config.yaml
horizontal_flip: false
fused_qkv: false
tie_word_embeddings: true
init: "torch_default"
Rows from block 3, named by matrix and row number. Rows with one number belong to one neuron. Each number is 128 + 32 x the weight over the matrix's rms, rounded and kept within 0 to 255. All counts start at 0.
# fc1: MLP up (model.blocks.3.mlp.fc1.weight, 1536x384), inputs 273-311
# fc2: MLP down (model.blocks.3.mlp.fc2.weight, 384x1536, transposed), outputs 273-311
fc1.741 [155  97 170 135 114 110 108 120  75 152 169 173 120 154 119 112  61 121 130 129  77 124 126  85  76 151 152 125  94  89  88 101 142 161 180  80  93  71 120]
fc2.741 [129 158 138 141  71  95 107 118  69 121  73 117  79  67 112  63  92 139 181  90 147 161  99 110 135 139 159 138 136  92 157 121 138 137 153 101 136 112 165]
fc1.742 [105  61 120 135 207 112 172 122 169 124 122 116 125  83  57 133 123 160 156  91  66 142 123  86 127 170 130 126 167 143 151 132 125 176 187 106 100  85 118]
fc2.742 [133 149  96 150 130 127 144 160 120 104 142 122 129 146 122 205 139 132 133  70 166 131 122  96 126 129 111 143 135 153 144 128 127 132 138 146 106 109  71]
fc1.744 [158  43 115 131 163 119 101 150 194 113  99 124 139  78 141 143  52 189 143 147  93 158  74 150  77 166 129 166  82  94 133 108  64 149 106 142  84 191 105]
fc2.744 [117  83 124 134 160 133  80 163  92 180 113 124 134 142 152 203 168 124 127 125  77 157 138 108  60  64 176 110 120 132 127 112  94 126 138 162 116  96 119]
fc1.745 [129  99 164  64  74 111 124 101 118  97 142 108 109  92 118  78 141 117 133  64 176 127 125 145  24 140 123 101 107 161 203 106 145 179  85 124 136  65 157]
fc2.745 [142  45 138 136 100 128 133 148 178  94 206  80 156  83 108  69 117 102  77 145 106 113 160 173 108 142 105 107 160 165 142 198 158 175 108 201 118 175  77]
fc1.746 [140 126 105  87 167 165 126 155 146 120 181 122  78 142  28 152  93  98 145  55 126 126 155 137  83 123 149 167  41 156 102 149 116 140  71 210 165  92  86]
fc2.746 [108 144 157 112 136 136 140 146 111 106  95 138 140 112 142 164 128  73 176  84 131 157 156  88 167 124 103  82  83 157  74 205  80 126  75 179 158 114 120]
fc1.748 [146 156 125 194 193  83  73  93 117 185 140 140 137 145  72  79  97 158  87 132  87 125 118 126 107 131 122 143  18 112 149 144 134 158 139 151 176  97  93]
fc2.748 [123 105 212 103  81  61 115 123 141 184 130 166 146  79  97 183 116 159 191  95 105 205 164  98  51 140 106  43 167 124 105 135  94 107 159 149  42 140 127]
fc1.749 [141 113 103 122 138 160 130 175 153 146 129 104 162 102 137 106  62 131 110 142 151 140 131 155 145 127  93 160 181 137 120 100 113 150 132 121 105  41 146]
fc2.749 [106 140 133  81 158 132 108 103 139 132 138 136 169 129  81 174 124 121 171  87 144 146 143 111 104 117 107 177  85 122  90 113 109 111 144 155 154 188 115]
fc1.750 [113  85 115  74 113 150 175 162 152 126 162 195 150  64 112 159 123 178 134 142  96 130 135 124 121 108 100 108 127 148 156 126 106 163 124 151 114 149 161]
fc2.750 [129 160 119 114 134 151 143 110 122 149 104 148 156 166 159 155 132 104 102 129 152 109 131 143 146  97 119  97 142 161  90 151 120 152 131 108 140 116 102]
fc1.751 [192 105  96 127 143 119 172  96 134 183 151 161 238 119 109  84 118  89 115 141 163 163  62 185 111  87 108 111 131  94 100 173  74 160 154 115 166 128 125]
fc2.751 [143 142 150 101  80 117 155 110 169 152  64 123  82 129 138  85 191 160 110 172 137 116 131 126 155 136 157 119 123  80  88 147 175 133 147 107 113  80 113]
fc1.752 [127 162 127 113 173 157 102 137 138 151 112 170 154  64 113 124 127 186 102 111 149 121 112 109 130 116 214  85 130  81 146 175 106 165 176 125 190  60 171]
fc2.752 [ 73 112 134  93 158 134 141 177 122 108 151 128 123  87 183 123 126 112 100 144 149 121  77  81 128 131  83 119  83 148 167 104 116 158 133  64 150 148 188]
fc1.753 [110 153 114 188 126 163 110 143 189  93 172 163 159 171 143 127 173 138  93  85  72 112 145 121 180 134 134 104  94 151 177 107  88 206 147 163 134  96 112]
fc2.753 [110 124 132 147 129 136 168 128 123 122 170 148  96 187 158 138 154 103 119 150 100  94 119 118 112  99  90 136 108 123 179  55 121 143 117 146 127 165 144]
fc1.754 [166 146  93 155  57 198 109 184 154 194 179 184 116 137 174 154 143 140 201 152 186 113 158 143 187  81 136 117 153 136 126 172  32 141 100 146 172 146 119]
fc2.754 [155 133 144  98  45 126 150 116  97 212  95 182  85 140 177  85 102 170 216 140  98  85 110 157  87 102 145 102 147  28 118 138 195 165  93 140 162 117 137]
fc1.755 [117 148 145 110 138 165 141 148 184 140 156 142 143 114  85 122 107 178 100  93 153 169 155 134 165  81 112 140 102 152 177 148 111 144 126 189 132  94 149]
fc2.755 [186  81 143 144  89 132 177 182  81 209 173  92  85 139 138 106 134 126 116 166 158 128 139 154  76 101 127 135 157 126 132 134 123 111 149 169 116 133 119]
fc1.756 [101  73 150 126 143 121 146  95 146 115 111 182 219  96 120 111  42 130  93 109 122 120 122 103 113 129 108  87 111 124 163 125  81 118 147  94 149  55 127]
fc2.756 [ 89 151 144 129 128 103  49  88  81  83 154 158 133  97 123 151 131 147 142 107 130 129 161 145 150 136  98  70 132 132  93  80 170  65 150 189 125 125 145]
fc1.757 [101 167 133 136 176 183 169 103 101 151  97 150 166 143 117 181 129 116 163 142  95 130 126 181 175  97 135 102  85 147 175 152 142 141 121  79  85 148 109]
fc2.757 [141 111 163 161 124 116 144 104  98 130  91 160 125 174 188 159  97 156 107 139  89 158 139 111 152 156 167 131 112 101  92 153 108  95 149 143 106 152  99]
fc1.758 [183 107 149  90 201 134 121 140 159 146 115 142  89 183  80  91  72 203 138 131 122 124 100 149 106 154 109 147   0  77 110 118 111 129 115 161 140 133 147]
fc2.758 [142 112 148 155 145 123 132 173  84 197 154 194 151 101 101 137 165 123 129 131 149 156 124 189  91  87 167 177 116  89 128  29  77  51 138  82 132  98 168]
fc1.759 [128  87 149 122 184 139  81 129 115 113 168 164 117  48 173 127  94 139 131 119 167 144 140 165 103 124 152 165 135  92 129 120 140 106 127 130  65 120 156]
fc2.759 [117 107 132  74 141 112 123 101 153 128 191 103 131 131  83 156 123 111 116 110 163 142 124 140 138 134  98 150 128 132 120 112 205 107 133 158 118 152 162]
fc1.760 [142 118 123  87 109 162 166 137 132 161 176 166 143 125 114 135 128 147 130 124 118 167  93 156 112 105 145 111 152 133 178 129 105 134 141 144 177 129 159]
fc2.760 [ 68 119 108 138 175 136 115 131 153 125  96 145 117  79 148 114 133 174 118  77 128 118 136 118 181 126 115  80  75 133 127 192 101 145 164 154 127 124 152]
fc1.762 [143 133 113  96 105 122  92 104 142 110 162 204 143 115 147 156  82 119 111 146  95 113 165 196 163 134 167 110 110 113 168 108 108 139 105  78 115 114 100]
fc2.762 [132 112 102 149  81 127 159 143 135 111 107 131  97  89 186 175 163  51 104 125 155  89 107 176 126 107 127  99 168 106 144   6 130  47  90 164 134 162 146]
fc1.763 [106 201  78 153 149  98 180 145 171 104 120 163 139 105 147 197  88 151  70  84 134 170 108 122 153 113  83 123 139 114 153 118 132 133 140 157 119 123 143]
fc2.763 [192 164 112 112  95 131 169 185 110 170  86  79 114  90 105 120 196 142 140 163 133 112 141 117 147  13 173 129 202 143 151 123 169  80  92 126 173 180 106]
fc1.764 [156 193 126 156 198 139 130 136 143 179 141  82 157  76 131 159 144 126 117 129 141 155  90 137 144  66 140 135 171  96 142 135 166 154 110 161 146 102 170]
fc2.764 [146 119 159  98  93 189 146  93 117 100  99 110 113 147 118 201 126 107 111  76 131 167 148  97 110 122 101  78 114  96 105 140 149  47 185 142  63 191 119]
fc1.767 [123 144 131 146 142 165 149 164 182 136 109 156 144  91 130 111  98 148 158 113  52 144 134 122 165  82 141 109 166 138 158 181  63 139 102 115 138 144 173]
fc2.767 [169 142 161 189 107  50 139 137 107 149 142 113  98 134 133 126 151 101 112 109 142 106 162 106 114 115 158 110 187 163 133 118 174 100 164 147  97 149 138]
fc1.768 [158 162 122 145 121 130 101 138 124 109 115 168 167 131 158 125 125 112 108 188 137 133 113 131 148 141 135 113 122 122 150 121  95 119 130 102 195 116 135]
fc2.768 [145  93 141 125 109 141 134  95 129 107 153 121 147  89 161 105 103 127 101 128 111  98 113 180 106 106 100 142 143 123  92  17 148 127 116 176 140 151 149]
fc1.769 [148 118 127 142 150  91 125 131 141 176  99 132 165 139  95 137 110 122 124 121 152  80 121 146 135 116 136 121 120 110 177 118 145 168 196 134 160 136 147]
fc2.769 [100 146 145 103 114 139 143 145 130 150 117 128 113 112 115 149 162 130 125 119 135 161 120  97 125 112 101 133 123 149 154 111 152 178 149 139 118 140 112]
fc1.770 [117 129 137 163 127 127  99 151 106 102 114 150 177 143 127 107 176 117 127  92 101 133  88 154  89  72  98 166 131 135 142 147 120 150 120 220  90 179 169]
fc2.770 [163  86 138  99 103 144 101 133 117 115 231 158 133 166 159 107 116  90 112 168 195 147  96 112 106 127 127 112 168 126 122 134  90 162 134 134  92 157  91]
fc1.771 [100 112 117 103 175 167 178 202 101  79 135 142 122  58 126  92 143 125 125 120 123 138 112 121 172  74 163  94 131 125 107 134 125 115  87 126 150 160 211]
fc2.771 [149  99 124 145  97 129 135 112 149 106 100 148 154  33 173  98 163 166 119 118 154 108  91  68 163 102  63  72 114 135 175 116 112 127 114 182 193 174 140]
fc1.772 [133 127  92 148  97 106 127  99 175 136  62 167 117 115 127 144 121 165 112 140 153 116  79 124 149 105 137  80 120 133 154 117  63 123  93 174 167 128 131]
fc2.772 [163  87 118 146 103 143 176 130 115 140 136 148  77 193 146 160 147 137  82 137 126 126 119 119 160 114 158 130 153  68 138  83 170  68 113 108  87 135 119]
fc1.773 [126 152 130 176  78 154 139 131 112 111 166 162 119 106  90 105 165 117 104 101 131 136 128 159 167 156 133  87  87 110 181 113 145 160 108 194 194 131 131]
fc2.773 [145 102 122  94 169  86 125 179 155 161 146  78 141 141 136 107  90 178  84 183 114 117 109 146 126 149 164 176 157 113  92 114 129 156 101 103 118 118 159]
fc1.774 [138 119 156 161 167 106 148 148 130 108 175 154  89 155 120 172 135 155 100 114 142 108 173 134 152  88 164 164 134 135 116 143 150 165 153 151 114 136 131]
fc2.774 [168 156 174 153 146  99 138 137  82 175 106 110 115 208 133 174 128 148 179 146  89  82  98  79 123  82 152 130 166 181 163 107 145 125 129 121 112 138 129]
fc1.775 [149  49 171 166 113 151 150 202 181 108 198 150  96 140  76 106  95 112  99 155 218 140  78 171 137 116  93 142  63 115 154 121  97 209 131 132  54 117 116]
fc2.775 [109  62 176 148 132  98 165 157 148 125 135  84 123 167  83 116 145 109 153 117 188 169 121  99  91 139  95 110 134 146 184 147 112 186 146 107  90 132 103]
fc1.776 [144 171 122 115  99 129  76 155 206 143 140 155 140 171 123 168 139 157 152 159  93 106 136 133 106  74  60 102  60 112  99 181 139 146 173 128 135 171 133]
fc2.776 [113 223 119 167 117 110 180 105  95 131  88  96 141  81 157 157 172 116 140 122 130 155 154 131 173 155 155  85 195 138 159 141 185 122 107 141 104 126 134]
fc1.777 [127 193 145 134 102 143 156 128 141 139 118 115 136 109  58 116  99 180  98 128 110 163 128 101 143 160 179  93 131 110 171 162 131 157 118 172 169 102 158]
fc2.777 [103 141 160  61 122 129  95 138 109 147 121 168 164 110 144 166 128 114 115 139 142 119 127  83  95  95 142 119 113 100 160 150 152 135  96  84 216 153  76]
fc1.778 [ 88 137 138 100 158 158 167 158 126 122 171 167 129 123 125 138 113 120  86 136 103 189 111 132 204 115  99 121 114 133 101 177  87 138 146 125 124  77 154]
fc2.778 [160 116 178 110  95 122  94 170 104  96 157 170 115 180 107 127 130  72  92 187  76 104  90 119 121 153 136 163 136  99 128 122 180 157 123  69 133 136  76]
fc1.779 [177 170 105 144  98  57 108 124  97 133 205 195 161 115 119 173 111 138 104 104 145 111  88 131 158 135 129 135 112 114 195 138 134  79 118  88 167 132 135]
fc2.779 [152 171 140 154  91 109 121 158 123 129 169 108 147 109 178 143 156 134  74 130 100  82 146 104 156 114  92 134 165 111  97  68 173  95 108 134 159 152 111]
fc1.780 [167  61 164 160 128 132 144 130 176 171 180 159 163 100 100 131  80 114 122 161 188  87  61 160 100 135  87 137 117 101 145 170 132 148 160 135 137 137 153]
fc2.780 [113  82 137 105 141 165 125 124 145 125 125 128  73  80  77 144 172 109  98  93 191 132 111  73 160  82 100 119 145 151 118 122 111 103 148 143 159 180 141]
fc1.781 [136 148 142 130 131 135 175 199 181  72 164 148 111 178  94 114  99 140 117 131 166 162 119 117 170 115  75 150  96 125 138 145  82 156  92 138 102 150 149]
fc2.781 [168 207 150 114 126 108  84 139 122  43 136 132 119 156 154 150 126 120 123 148  60  99 147 122 127  79  54 130 109 158 114 110 194 138  90 186 175 202  62]
fc1.782 [ 98 104  91 127 211 197 178 173  74 137 157 180 164 121  88 178 143 200 120 130 131 135 107 115  96 120 105 120  62 108 126 132  93 153 117 152  78 177  46]
fc2.782 [160 132 153 148 143 157 119  83  73 105 171 118 125 114 142 193  67  73 135 107 185 107 137 108 134  61  85 139  93 127 137 180 108 188  55 128 164 158 134]
fc1.783 [171 178  92 116 164  98 136 118 128 176 126 152 200 112  93 184 124 154 134 113  87 151  94  96 132 109 124 132  91 134 109 118 158 165 195 120 118  66 121]
fc2.783 [110 145 149  91 113 147 116  79 157  44 123 139 106 102 115 112 126 117 140 122 113  81 189 116 114 135 186 127 114 146 146  85 139 135  94 165 176 158  90]
fc1.784 [138 122 124 163 165 146 107  87 129  97 136 161 142 128 141 102 144 171 127 151  67 119 137 120 163 152 140 111  56 170 162 111  98 114 100 157 115  94 117]
fc2.784 [143 172 118 124 132  61  96 121 112 144  93 166  66 164 132 143 128 123  66 105 110 140 141 134 131 107 115 101  66  91  85 144 174 171 151 171 150 146 131]
fc1.785 [ 49 174 122  84 187 160  97 154 177 150 109 164 112 108  67 137 117 172 113 108 163 121  99 109 200 125 141 153 150 147  98 201  49 184 167 128 126 102 187]
fc2.785 [ 93 144 116 171 166 109  91 125 129 129 113 126 144  68 142 116 143 163  51 105 127 125 143 134 145 196 157 115  85  90 126 148 116 175 126 195 133 145 183]
fc1.786 [ 97 169 109 154 166 163  96 117 171  76  79 112 132 119 150 147 104 122 146  85 140 148 122 145 153  85  87 135 170 181 121 148 105 138 105 146 157 125 160]
fc2.786 [108 130 175  90 194 113 134 243  71 118 135 145 129  74  79 103 119 133 109 133 154 120 108 145 146 148 139 212 169 122 150 146 147 162 172 132 126  68 159]
fc1.787 [184 132  97 161 125  74 122 161 147 163 109 107  58 159 116 173 141 152 137 149 148  87 100 153  89 133 171 165 142 103 127 106 156 125 113 111 125 166 161]
fc2.787 [153 113 117 145 127 135 192 136 130 143 167 132 140 134 135 122 132 147 137 159 139 141  95 136 149 124 139 179 150 106 110  99 139 118 130 122  89 113 105]
fc1.788 [155 104 151 108 159 126 138 158 156 141 159 178 223  86 109 105 101 119 135 147 130 115  84 131 126 128 145  98 104 143 179 138 104 198 131  98 158  77 158]
fc2.788 [148 110 167 135 135 114  71 172 112 119 113 155 175  90 107 133 115 112 115 128 102 119 108 158  90 159 114 113 107 135 113 133 172 173 151 132 170 148 109]
fc1.789 [151 133 146 114 156 165 150 139 143 148  64 129 109 124  97 113 121 186  97 110 108 120 163  91 119 181 142 137  79  71 102 141 108 129  96 112 165 131 103]
fc2.789 [108 104 130 126 127 166 149 160 120 122 145 132 151  99 176 151 145  60 128 139 172 107 122  99 109  95 165 170 119 158 159 143 130 107  24 131 177 158 113]
fc1.790 [118 125 109  99 113 108 109 143 156 135  75 160 140 104 150 120  70 220 156 148 141 173  63 159  70 139 145 153  97 114 126 147  94 113 117 117 167 181 112]
fc2.790 [140  97 147 133  79 140 136 177 172 152 109 108 121  62 141 237 134 147 132 146 132  93 106 143 119 106  99 124 134  80  97 152 122  63 111 159 113 123  89]
fc1.791 [ 89  96 127 108 174 150 137 113 174 153  98 122 115 103  62 174 120 104 141  42 116 139 124 131  95 154 141 165  63 101 136 192 118 123 132 188 146  97 125]
fc2.791 [126  82 188  99 112 162 173 163 128 157 135 144 161 147  99 160 168 140 138 138 105 122  97 149 105 166 110 203 135 188 186 102 113  63 145 112 106 108  85]
fc1.792 [ 85 124 105 136 187 133 116 190 136 140 106 110 136 103 109 149 128  88 110 133 106 165 170 138 115  89 183 150 126 116 115 115 126 159 115 162 116 112 183]
fc2.792 [170 146 115 118 133 141 142  89 128 111 128 103 119 133 138 151 108  66 129 119 123 196 141 139 141 138 128 127 114 122 131 121 122 126 117 136  92 172 124]
fc1.793 [144 190  94  80 133 195 153 180 194  91 155 145 120  90 107 187 118 114 126  95  79 136 100 174 154 172 134 157 106 113  90 161 153 149 100 154  94 150 150]
fc2.793 [156 141 201  66 109 131 172 173  61 179  87  62  91  72  97 163  85 130 118 126  86 226 154 118 131 186 104 111 144 125 104 107 145 199 131  84 123  33 110]
fc1.794 [153 117 136 141 141 161 128 123 117 121 125 198 112  86 139 113 145 137 113  26 132  98  85  89 149 143 133  89  93  88 161  92 141 132 188 154 215 117 166]
fc2.794 [114 110 138 142 126 118 124  68 110 152 153 120  63 157 200 140 160 102 117  81  81 127 126  70 152 125 108  98 156 105 171   0 175 138 110 129 163 136 145]
fc1.795 [158 134 141 138 107 162 145 189 113 106 163 152 150 119 111 135 120  81  80  89  82 102  91 161 116  74  69 162  99 173  90 110 148 158 163 171 126 177  92]
fc2.795 [121 142 144 112 171 144 145 176  40  83 104 178 145  95 118 149 133  61  97 182 106 104 115 117 135  86  56  83  68 174 126 174 108 176 120 131 145 191  91]
fc1.796 [149 135 133  96  99 108 168 160 144 159  99 148 163  70 127 176 127 203 198 152  99 171 119  84  46 108  99  81 130  48 127 192  95  91 119 125 188 124 124]
fc2.796 [155 128 137 153  93  72 179 137  75 126 113 160 109 143 125 144 167  74  82 103 103  98 166 168 141 126 117 125 144 225 133  93 148  71 197 160  55 150 138]
fc1.797 [122 142 122 106 159  89 123 122 115 123 127 143 109  96 124 127  63 121 115 130 129 178 127 140 182 149 181 154 124 112 145 122 150 138 162 137 114 103 149]
fc2.797 [131 109 114 127 120 160 116  53 108  86 112  94 157 130 168  90 153 163 229  56 156 154 144 108 100 142 132 129 115  56 129  86 121  96 105 154  96 121 110]
fc1.798 [107 119 164 113 143  86  78 165 129 143 175 143 207  82 165 138  95 204 224 155 125 168 170 123 113  90 115  57 126 159  98 123 109 134 166  88 168 116 154]
fc2.798 [127 144  88 128 143  89 147  83  95 148  73 102 103 143 171 180 169 156  99  99 136  43 117 110 142  90 157 162  88 133 197 110 203  81 131 206 148 141 151]
fc1.799 [127 133 121 135 114 107 142  85 186 126 103 130  68 145 120 163  83 154 175 121 161 154 118  90  96 136  81 141  94 143 131  92 136 115 114 123 157 164 105]
fc2.799 [132 129 142 145 109 110 136 153 101 111 188 109 114 135 140 158 160 137 149 151 122 127  96 124 140 133 164 120 166 138 147 130 112 126 110 105 113 162 106]
fc1.800 [138  61 168  52 139 109 178  74 112 135 114 172 147 165 125  80  85 154 125  87  91  83 136 148 141 139 170 133 124 109 119  97 160  90 110 128 105  97 190]
fc2.800 [158 178  43 154 154 164 151 144 151 103 152 113 170 123 100  88 156 108 136 156 157 131 125 129 120  89 117 118  92 157 124 100 108 156 143  93  99 102 136]
fc1.801 [138  81 123 104 141 182 165 151  93  94 143 122 149 134 121  88 141 117 135 108 164 130 111 156  95  91 154 100 142 145 126 170  68 187  85 132 142 132 141]
fc2.801 [150  95 131 175  94 175 167 114 150  79 137 127 119 144 115 137 141 111 131 142 172 111  65 153 168 133 194 115 114 143 155  77  74  55 140 137 139 118 116]
fc1.802 [121  93 170 108 135 140 102  98 147 102 160 222 203 121  85 122 102 129 113  93  57 125 107 159  65  96 160 136 107 112 120 136 117 119 163 132  86 148 105]
fc2.802 [ 98 144 165 129 156 134  73 117  99 127 178 195  90 146  75 223 163 109 145 106 140 176 148 132 166 114  97  92  75 133 139 113 139 148 114 144 134 178  76]
fc1.803 [151 139 126 133 103 138 158 143 231 127 183 137  93  96  96 144 110 107 131 147 158 175  85 142 124 154 111 139 134 166 149 128 106 181 130  88  99 112 110]
fc2.803 [102 196 161 198 147  94 126 132 134 137  75 132 160 107 148 134  80 231  45  61 121  90 123 152 140 119 145  71  92 163  82 162  92  57 112  99  86 132 127]
fc1.804 [170 139 154  93 117 112 130 116  85 168 199 138 137 128 137  88 113 110 149 115 135  59 105 140 105 133 146 152 135  87 123 131 126 100 156 135 152 118 136]
fc2.804 [103 156 137 131 170 142 154 170 103 126 109 101 116 105  97  98 142 152 132 122 111 132 117 119 111 161 143 152 108 122 134  95 108 150 132 111  96 117 151]
fc1.805 [ 96 129 127 151 166 149 155  98 165 155 181 174 155 158 168  93 130 125 101 166 128 170 165 135 107  77 109 115 159  79 101 113  76 168 173 122 144 105  47]
fc2.805 [ 71 182 136 140 142  76  52  83 110 114  93 119 122 164 144 106 148 147 156 124 162 127 114 148 104 121 164 118 160 143 161 130 121  27 129 103 153 125 199]
fc1.806 [139 144 129 143 154 106  91  59 115 148 106 141  92 137  90 163 135 104 124 141 126 113 158 103 144 125 165 139 105 161 127 110 130 126 162 113 118  99 106]
fc2.806 [166 108 126 123  95 165 182 137 117 121 169 149 116 122 153 141 173  82  99 159 116 140 154 132 131  97  94 133 141 114 114 120 146 120 137 133 117 150  69]
fc1.807 [160  74 139 112 175 134 135 124  98 128 150 157 151  99 157  97 116 135 159 130 151 155  86 202 149  95  64 154 107 143 132 153 104  96  98 184  94 148 152]
fc2.807 [135  88 181 154 135 123 119 138 125 140  94 157 122 156 158 110 183 136  96 133 137  79 117 106 105 111 154 157 139 139 155  64  93 115 228 179 130 132 199]
fc1.808 [111 121 116  67 135 163 100 189 153 128  66 127 133 129 130  61 132 138  98 153 163 107  95 131 106  86 108 120  91 176 151 163  78 154  78 171 144 125 164]
fc2.808 [136 116 136 132 107 128 104 106 179  70 145 143 121  67 106 122 153 168 134 130 125 165 114 124 165 158 127 114 116 124 123 147 143 114  84 146 125 139 137]
fc1.809 [123 187 151 119 119 177 197 131 127 103 105 185 243 156  89 112 115 173 172  68  57  91  80 146 169 120 109 159  34 110 114 130 119 171 184 108  78 119 171]
fc2.809 [ 96 130  84 120 120  99  99 129 108  99 119 162 124 160 143 117 160 142 164  64 182  96  74 125 108  99 158  95 142 138 153 121 148  46 168 149 141  99 148]
fc1.810 [119  47 127  96 176 189 137 145 199  77 185 137 102  81  50 112 128  76 149  95 110 173 157 168 105 155 153 154  76 160  92 123 136 218 123 195 138  71 140]
fc2.810 [121 166 118  20 154 172 150 129 138  87 102 161 158 119  92 173 159 150 174 170 117 136 102 179 118  64 129 170 142 177 158 143 143  51 138  89  99 125  73]
fc1.811 [153 172 152 111 122 106 125 139 138 133 111 141 152 135 143 149 154 165 106 118 142 126 139 109 219 120 127 113  87  82 150 138 101  95 171 105 190 111 117]
fc2.811 [135 152 117 109 115 107  83 117 162 126  69 106 114  91 112 139 109 135 135 103 103 137  95 182 123 112 130 165 122 132 107  97 125 147 150 164 128 162 135]
fc1.812 [184  91 122 141 173  83 194 132  85 145 169 157 110 127  41  64 147  92 153  93 123  99 107 146 106 136 158 141  81 130 166  93 144 116 120 168  56 163  99]
fc2.812 [111 137 170 160 166 115 133 156  67 117 147  94  75 134  71 162 142 120 181 142 153 130 163 172 163 191 199 111 134 178 150  86  86  39  99 168 102 120 140]
fc1.813 [ 96  62 140 104 150 171 155 194 181 158 190 160 134 108 126 125 111 171 150 107 131 123  80 120 165 138 139 147 116 199 182 144  46 176 126 171 172  82 154]
fc2.813 [130  76 134 122 127  94  65  97 129 134 105 156 161 107 114 167  94 126 117 128 109 177 190  64  89  98  93  84  95 135 179 133  99 145 147 127 130 129 155]
fc1.814 [168 118  93 175 132 165 115 149 143  83 164 189 117 106 124 114  63 144 131 168 162 143  58 189 137 130 146 112  59  91 119 119 108 120 105 112 178 123 116]
fc2.814 [159  78 109 136  68 124 149 183 173 185 114 105 138  76 140 176 123 116 133 157 174 102 117 164 142  96 156 172 111  94 101 149 152 130 127 141 116 116  53]
fc1.815 [134 119 144  99  85 180 189 162 154  84 174 162 131 104 119 104 131  99 153 143 151  89  92 183 126 105 100 142  83 119 146 136 123 232 134 126  97 118 157]
fc2.815 [126 160  55  91 149 121 138 128  98  89 113 142 117 130 134 164 110  87 156 161 127 130 114 197 136 106 137 164  99 139  73 157 153 145  78 161 109 131 139]
fc1.816 [156 115 144 142 107 164 166 139 151 136 175 134  89  93 133 138  86 130  61 126  76 130 126  81 143 120 125  99  97 126 101 116 118  80 148 114  65 126 158]
fc2.816 [154 157 107 160  96  36  85  90 186 166 106 127 150 134 130 179 109 147 155 137 101  86 164 117 106 107 170  85 165 118 176 188 148  93 126 129 128 166 116]
fc1.817 [162  73 119 142 103 172 134 195 146 117 176 122  53 170  39  90 137 114 156  88 160 101 144 167  88 121 100 145 133 145 129 157 118 188  94 153 157 143 118]
fc2.817 [108 109 138 104 100 134 137  89 135 122 135 134  84 122 112  45 152  80 105  92 147 157 151 108 137 137 155  99 120  98  96 109 140 163  82 103  95 107 118]
fc1.818 [121 151 116 158 186 125 124 166 163 155 126 166 148 132  95 113 142 132 115  73  82 106 119 155 186  85 179 147 100 109 171 110 119 148 216 129 172 124 165]
fc2.818 [115 128 123 129 120 143 156 129 145 111 171 134  86 152 148 125 156 108 130 119 136 117 128 145 128 105  94 138 103 145 145 124 136 134 134 166 102 151 175]
fc1.819 [105 152 106 117 105 174 101 181 109 148 101 118  98  95 172 171 118 107  98 112 194 175 106 110 196  94 130 105 169 132 147 183 131 127 113 127 122 140  98]
fc2.819 [138  97 137 163 132 113 205 184 109 136 118  88 140  42 150 109 123  97 157 145 169 115  66 144 131 101 162 133 183 163 138 186 109  97  96  92 194 122 109]
fc1.820 [142  99 107 117 122 214 188 108 121 151 148 137 124  90 108 129 146 110 112 168 165 145 146 207 205 107 167 114 130 158 168 170 105 162  94 145 101 129 204]
fc2.820 [ 76 170 131 106 120 112 120 126  84 106 114 168 108 101 160 123 134  72 199  96 149 119 111  92 138 132 141 116 134 139 170  92 112  74 143 232 122 107 113]
fc1.821 [ 50  81  99 110 147 132 104 105 166  76 109 179 108 131 120 125  75 158 123 135 146  93  85 103 161 140 107 122 154 195 163 130 106  97  99 124 193 139 137]
fc2.821 [107 107 111 136 150  78 155 110 137 127 177 113 116  94 183 130 138 144 161 151 150  62 107 115 112 102  92 162 152 197 221  33 162 140  77 140 160 144 135]
fc1.822 [124  93 149  65 108 121 158 179 152 106  65 190 150 146  92 155 160 134 115  89  74 149 114  62 127 117  86  73 109  86 114 155 140 146 143 130 178 109  93]
fc2.822 [185  95 214 186 131 163 161 115 144 178 150 101 127 133 168 137  63 140 157 115 151 108 156 197  71 174 114 142 125  94 145 101  78  49 189 162 112 192 181]
fc1.823 [143 144 134 137  66 154 237  91 127 135 125 163 195 106  69 146 123 111 137 180 125 149  70 150 153 121 111  96 101 129  99 135 156 152 180 113 130 145 133]
fc2.823 [120 196  78 132 112 118  67 113  90 118 125 149 169 141 150  97 135 117 165  93 171 101  84 131 168 109 149  74 119 127 139 122 145  77 164 145 124 108 140]
fc1.824 [156 164 137 158  93 134 131 155  82 162  95  85 209 167 123 100  99 134  78 154 112 117 167  81 127 150 219 144 103 108 105  95 139 150 140  92 187  11 169]
fc2.824 [141 128 151 122 111 121 146 144 116 104 139 186 154  76 129  54 114 146 114 163  85 115 122 127 140 136 114 144 106 149 124  87 154 162 178  33  94 152 211]
fc1.825 [127  99 182 142 190 182 192  81 110 149 193 113 211 114 107 100 111 109 131 139 134 117  81 160 163 148  97 138 162 187 134 120 138  99 144 132 129 145 156]
fc2.825 [116 149 109 123  81 179 135 103 131  44  55 186  68 166 123 145 113 105  33 128  92 113 169  83 129 128  65  85  62 100  94  48 120  72 166  98 135  88 116]
fc1.826 [179 132 119 136 107 128  70 163 115 121 155 157 109 140 150 130 135 143 149 179 139 177  98 122  90 122  63  93  78  94 175 109  71 116 122 160  70 116 117]
fc2.826 [154  95 162 154  90 128  93 166  82 141 146 107 140 131 109 106 118 121 189 157 121 191 108 111  60 124 165 146 130 124 130 124 129 163 169 124 147 139  78]
fc1.827 [ 69 144 144  63 100 200  84 131 149  87 137 157  98 150 125  97 151 113 121 110 138 104  74 121 149 129 111  99  68 120 136 164 124 162  89 161 193 124 151]
fc2.827 [107 104 159  72  94 129 160 141  84 183 188 175 130  78 108 144 134 109  79 133 158 109 188 164 129 153 116 146 114 154  81 116 145 143 121 157 126 162 139]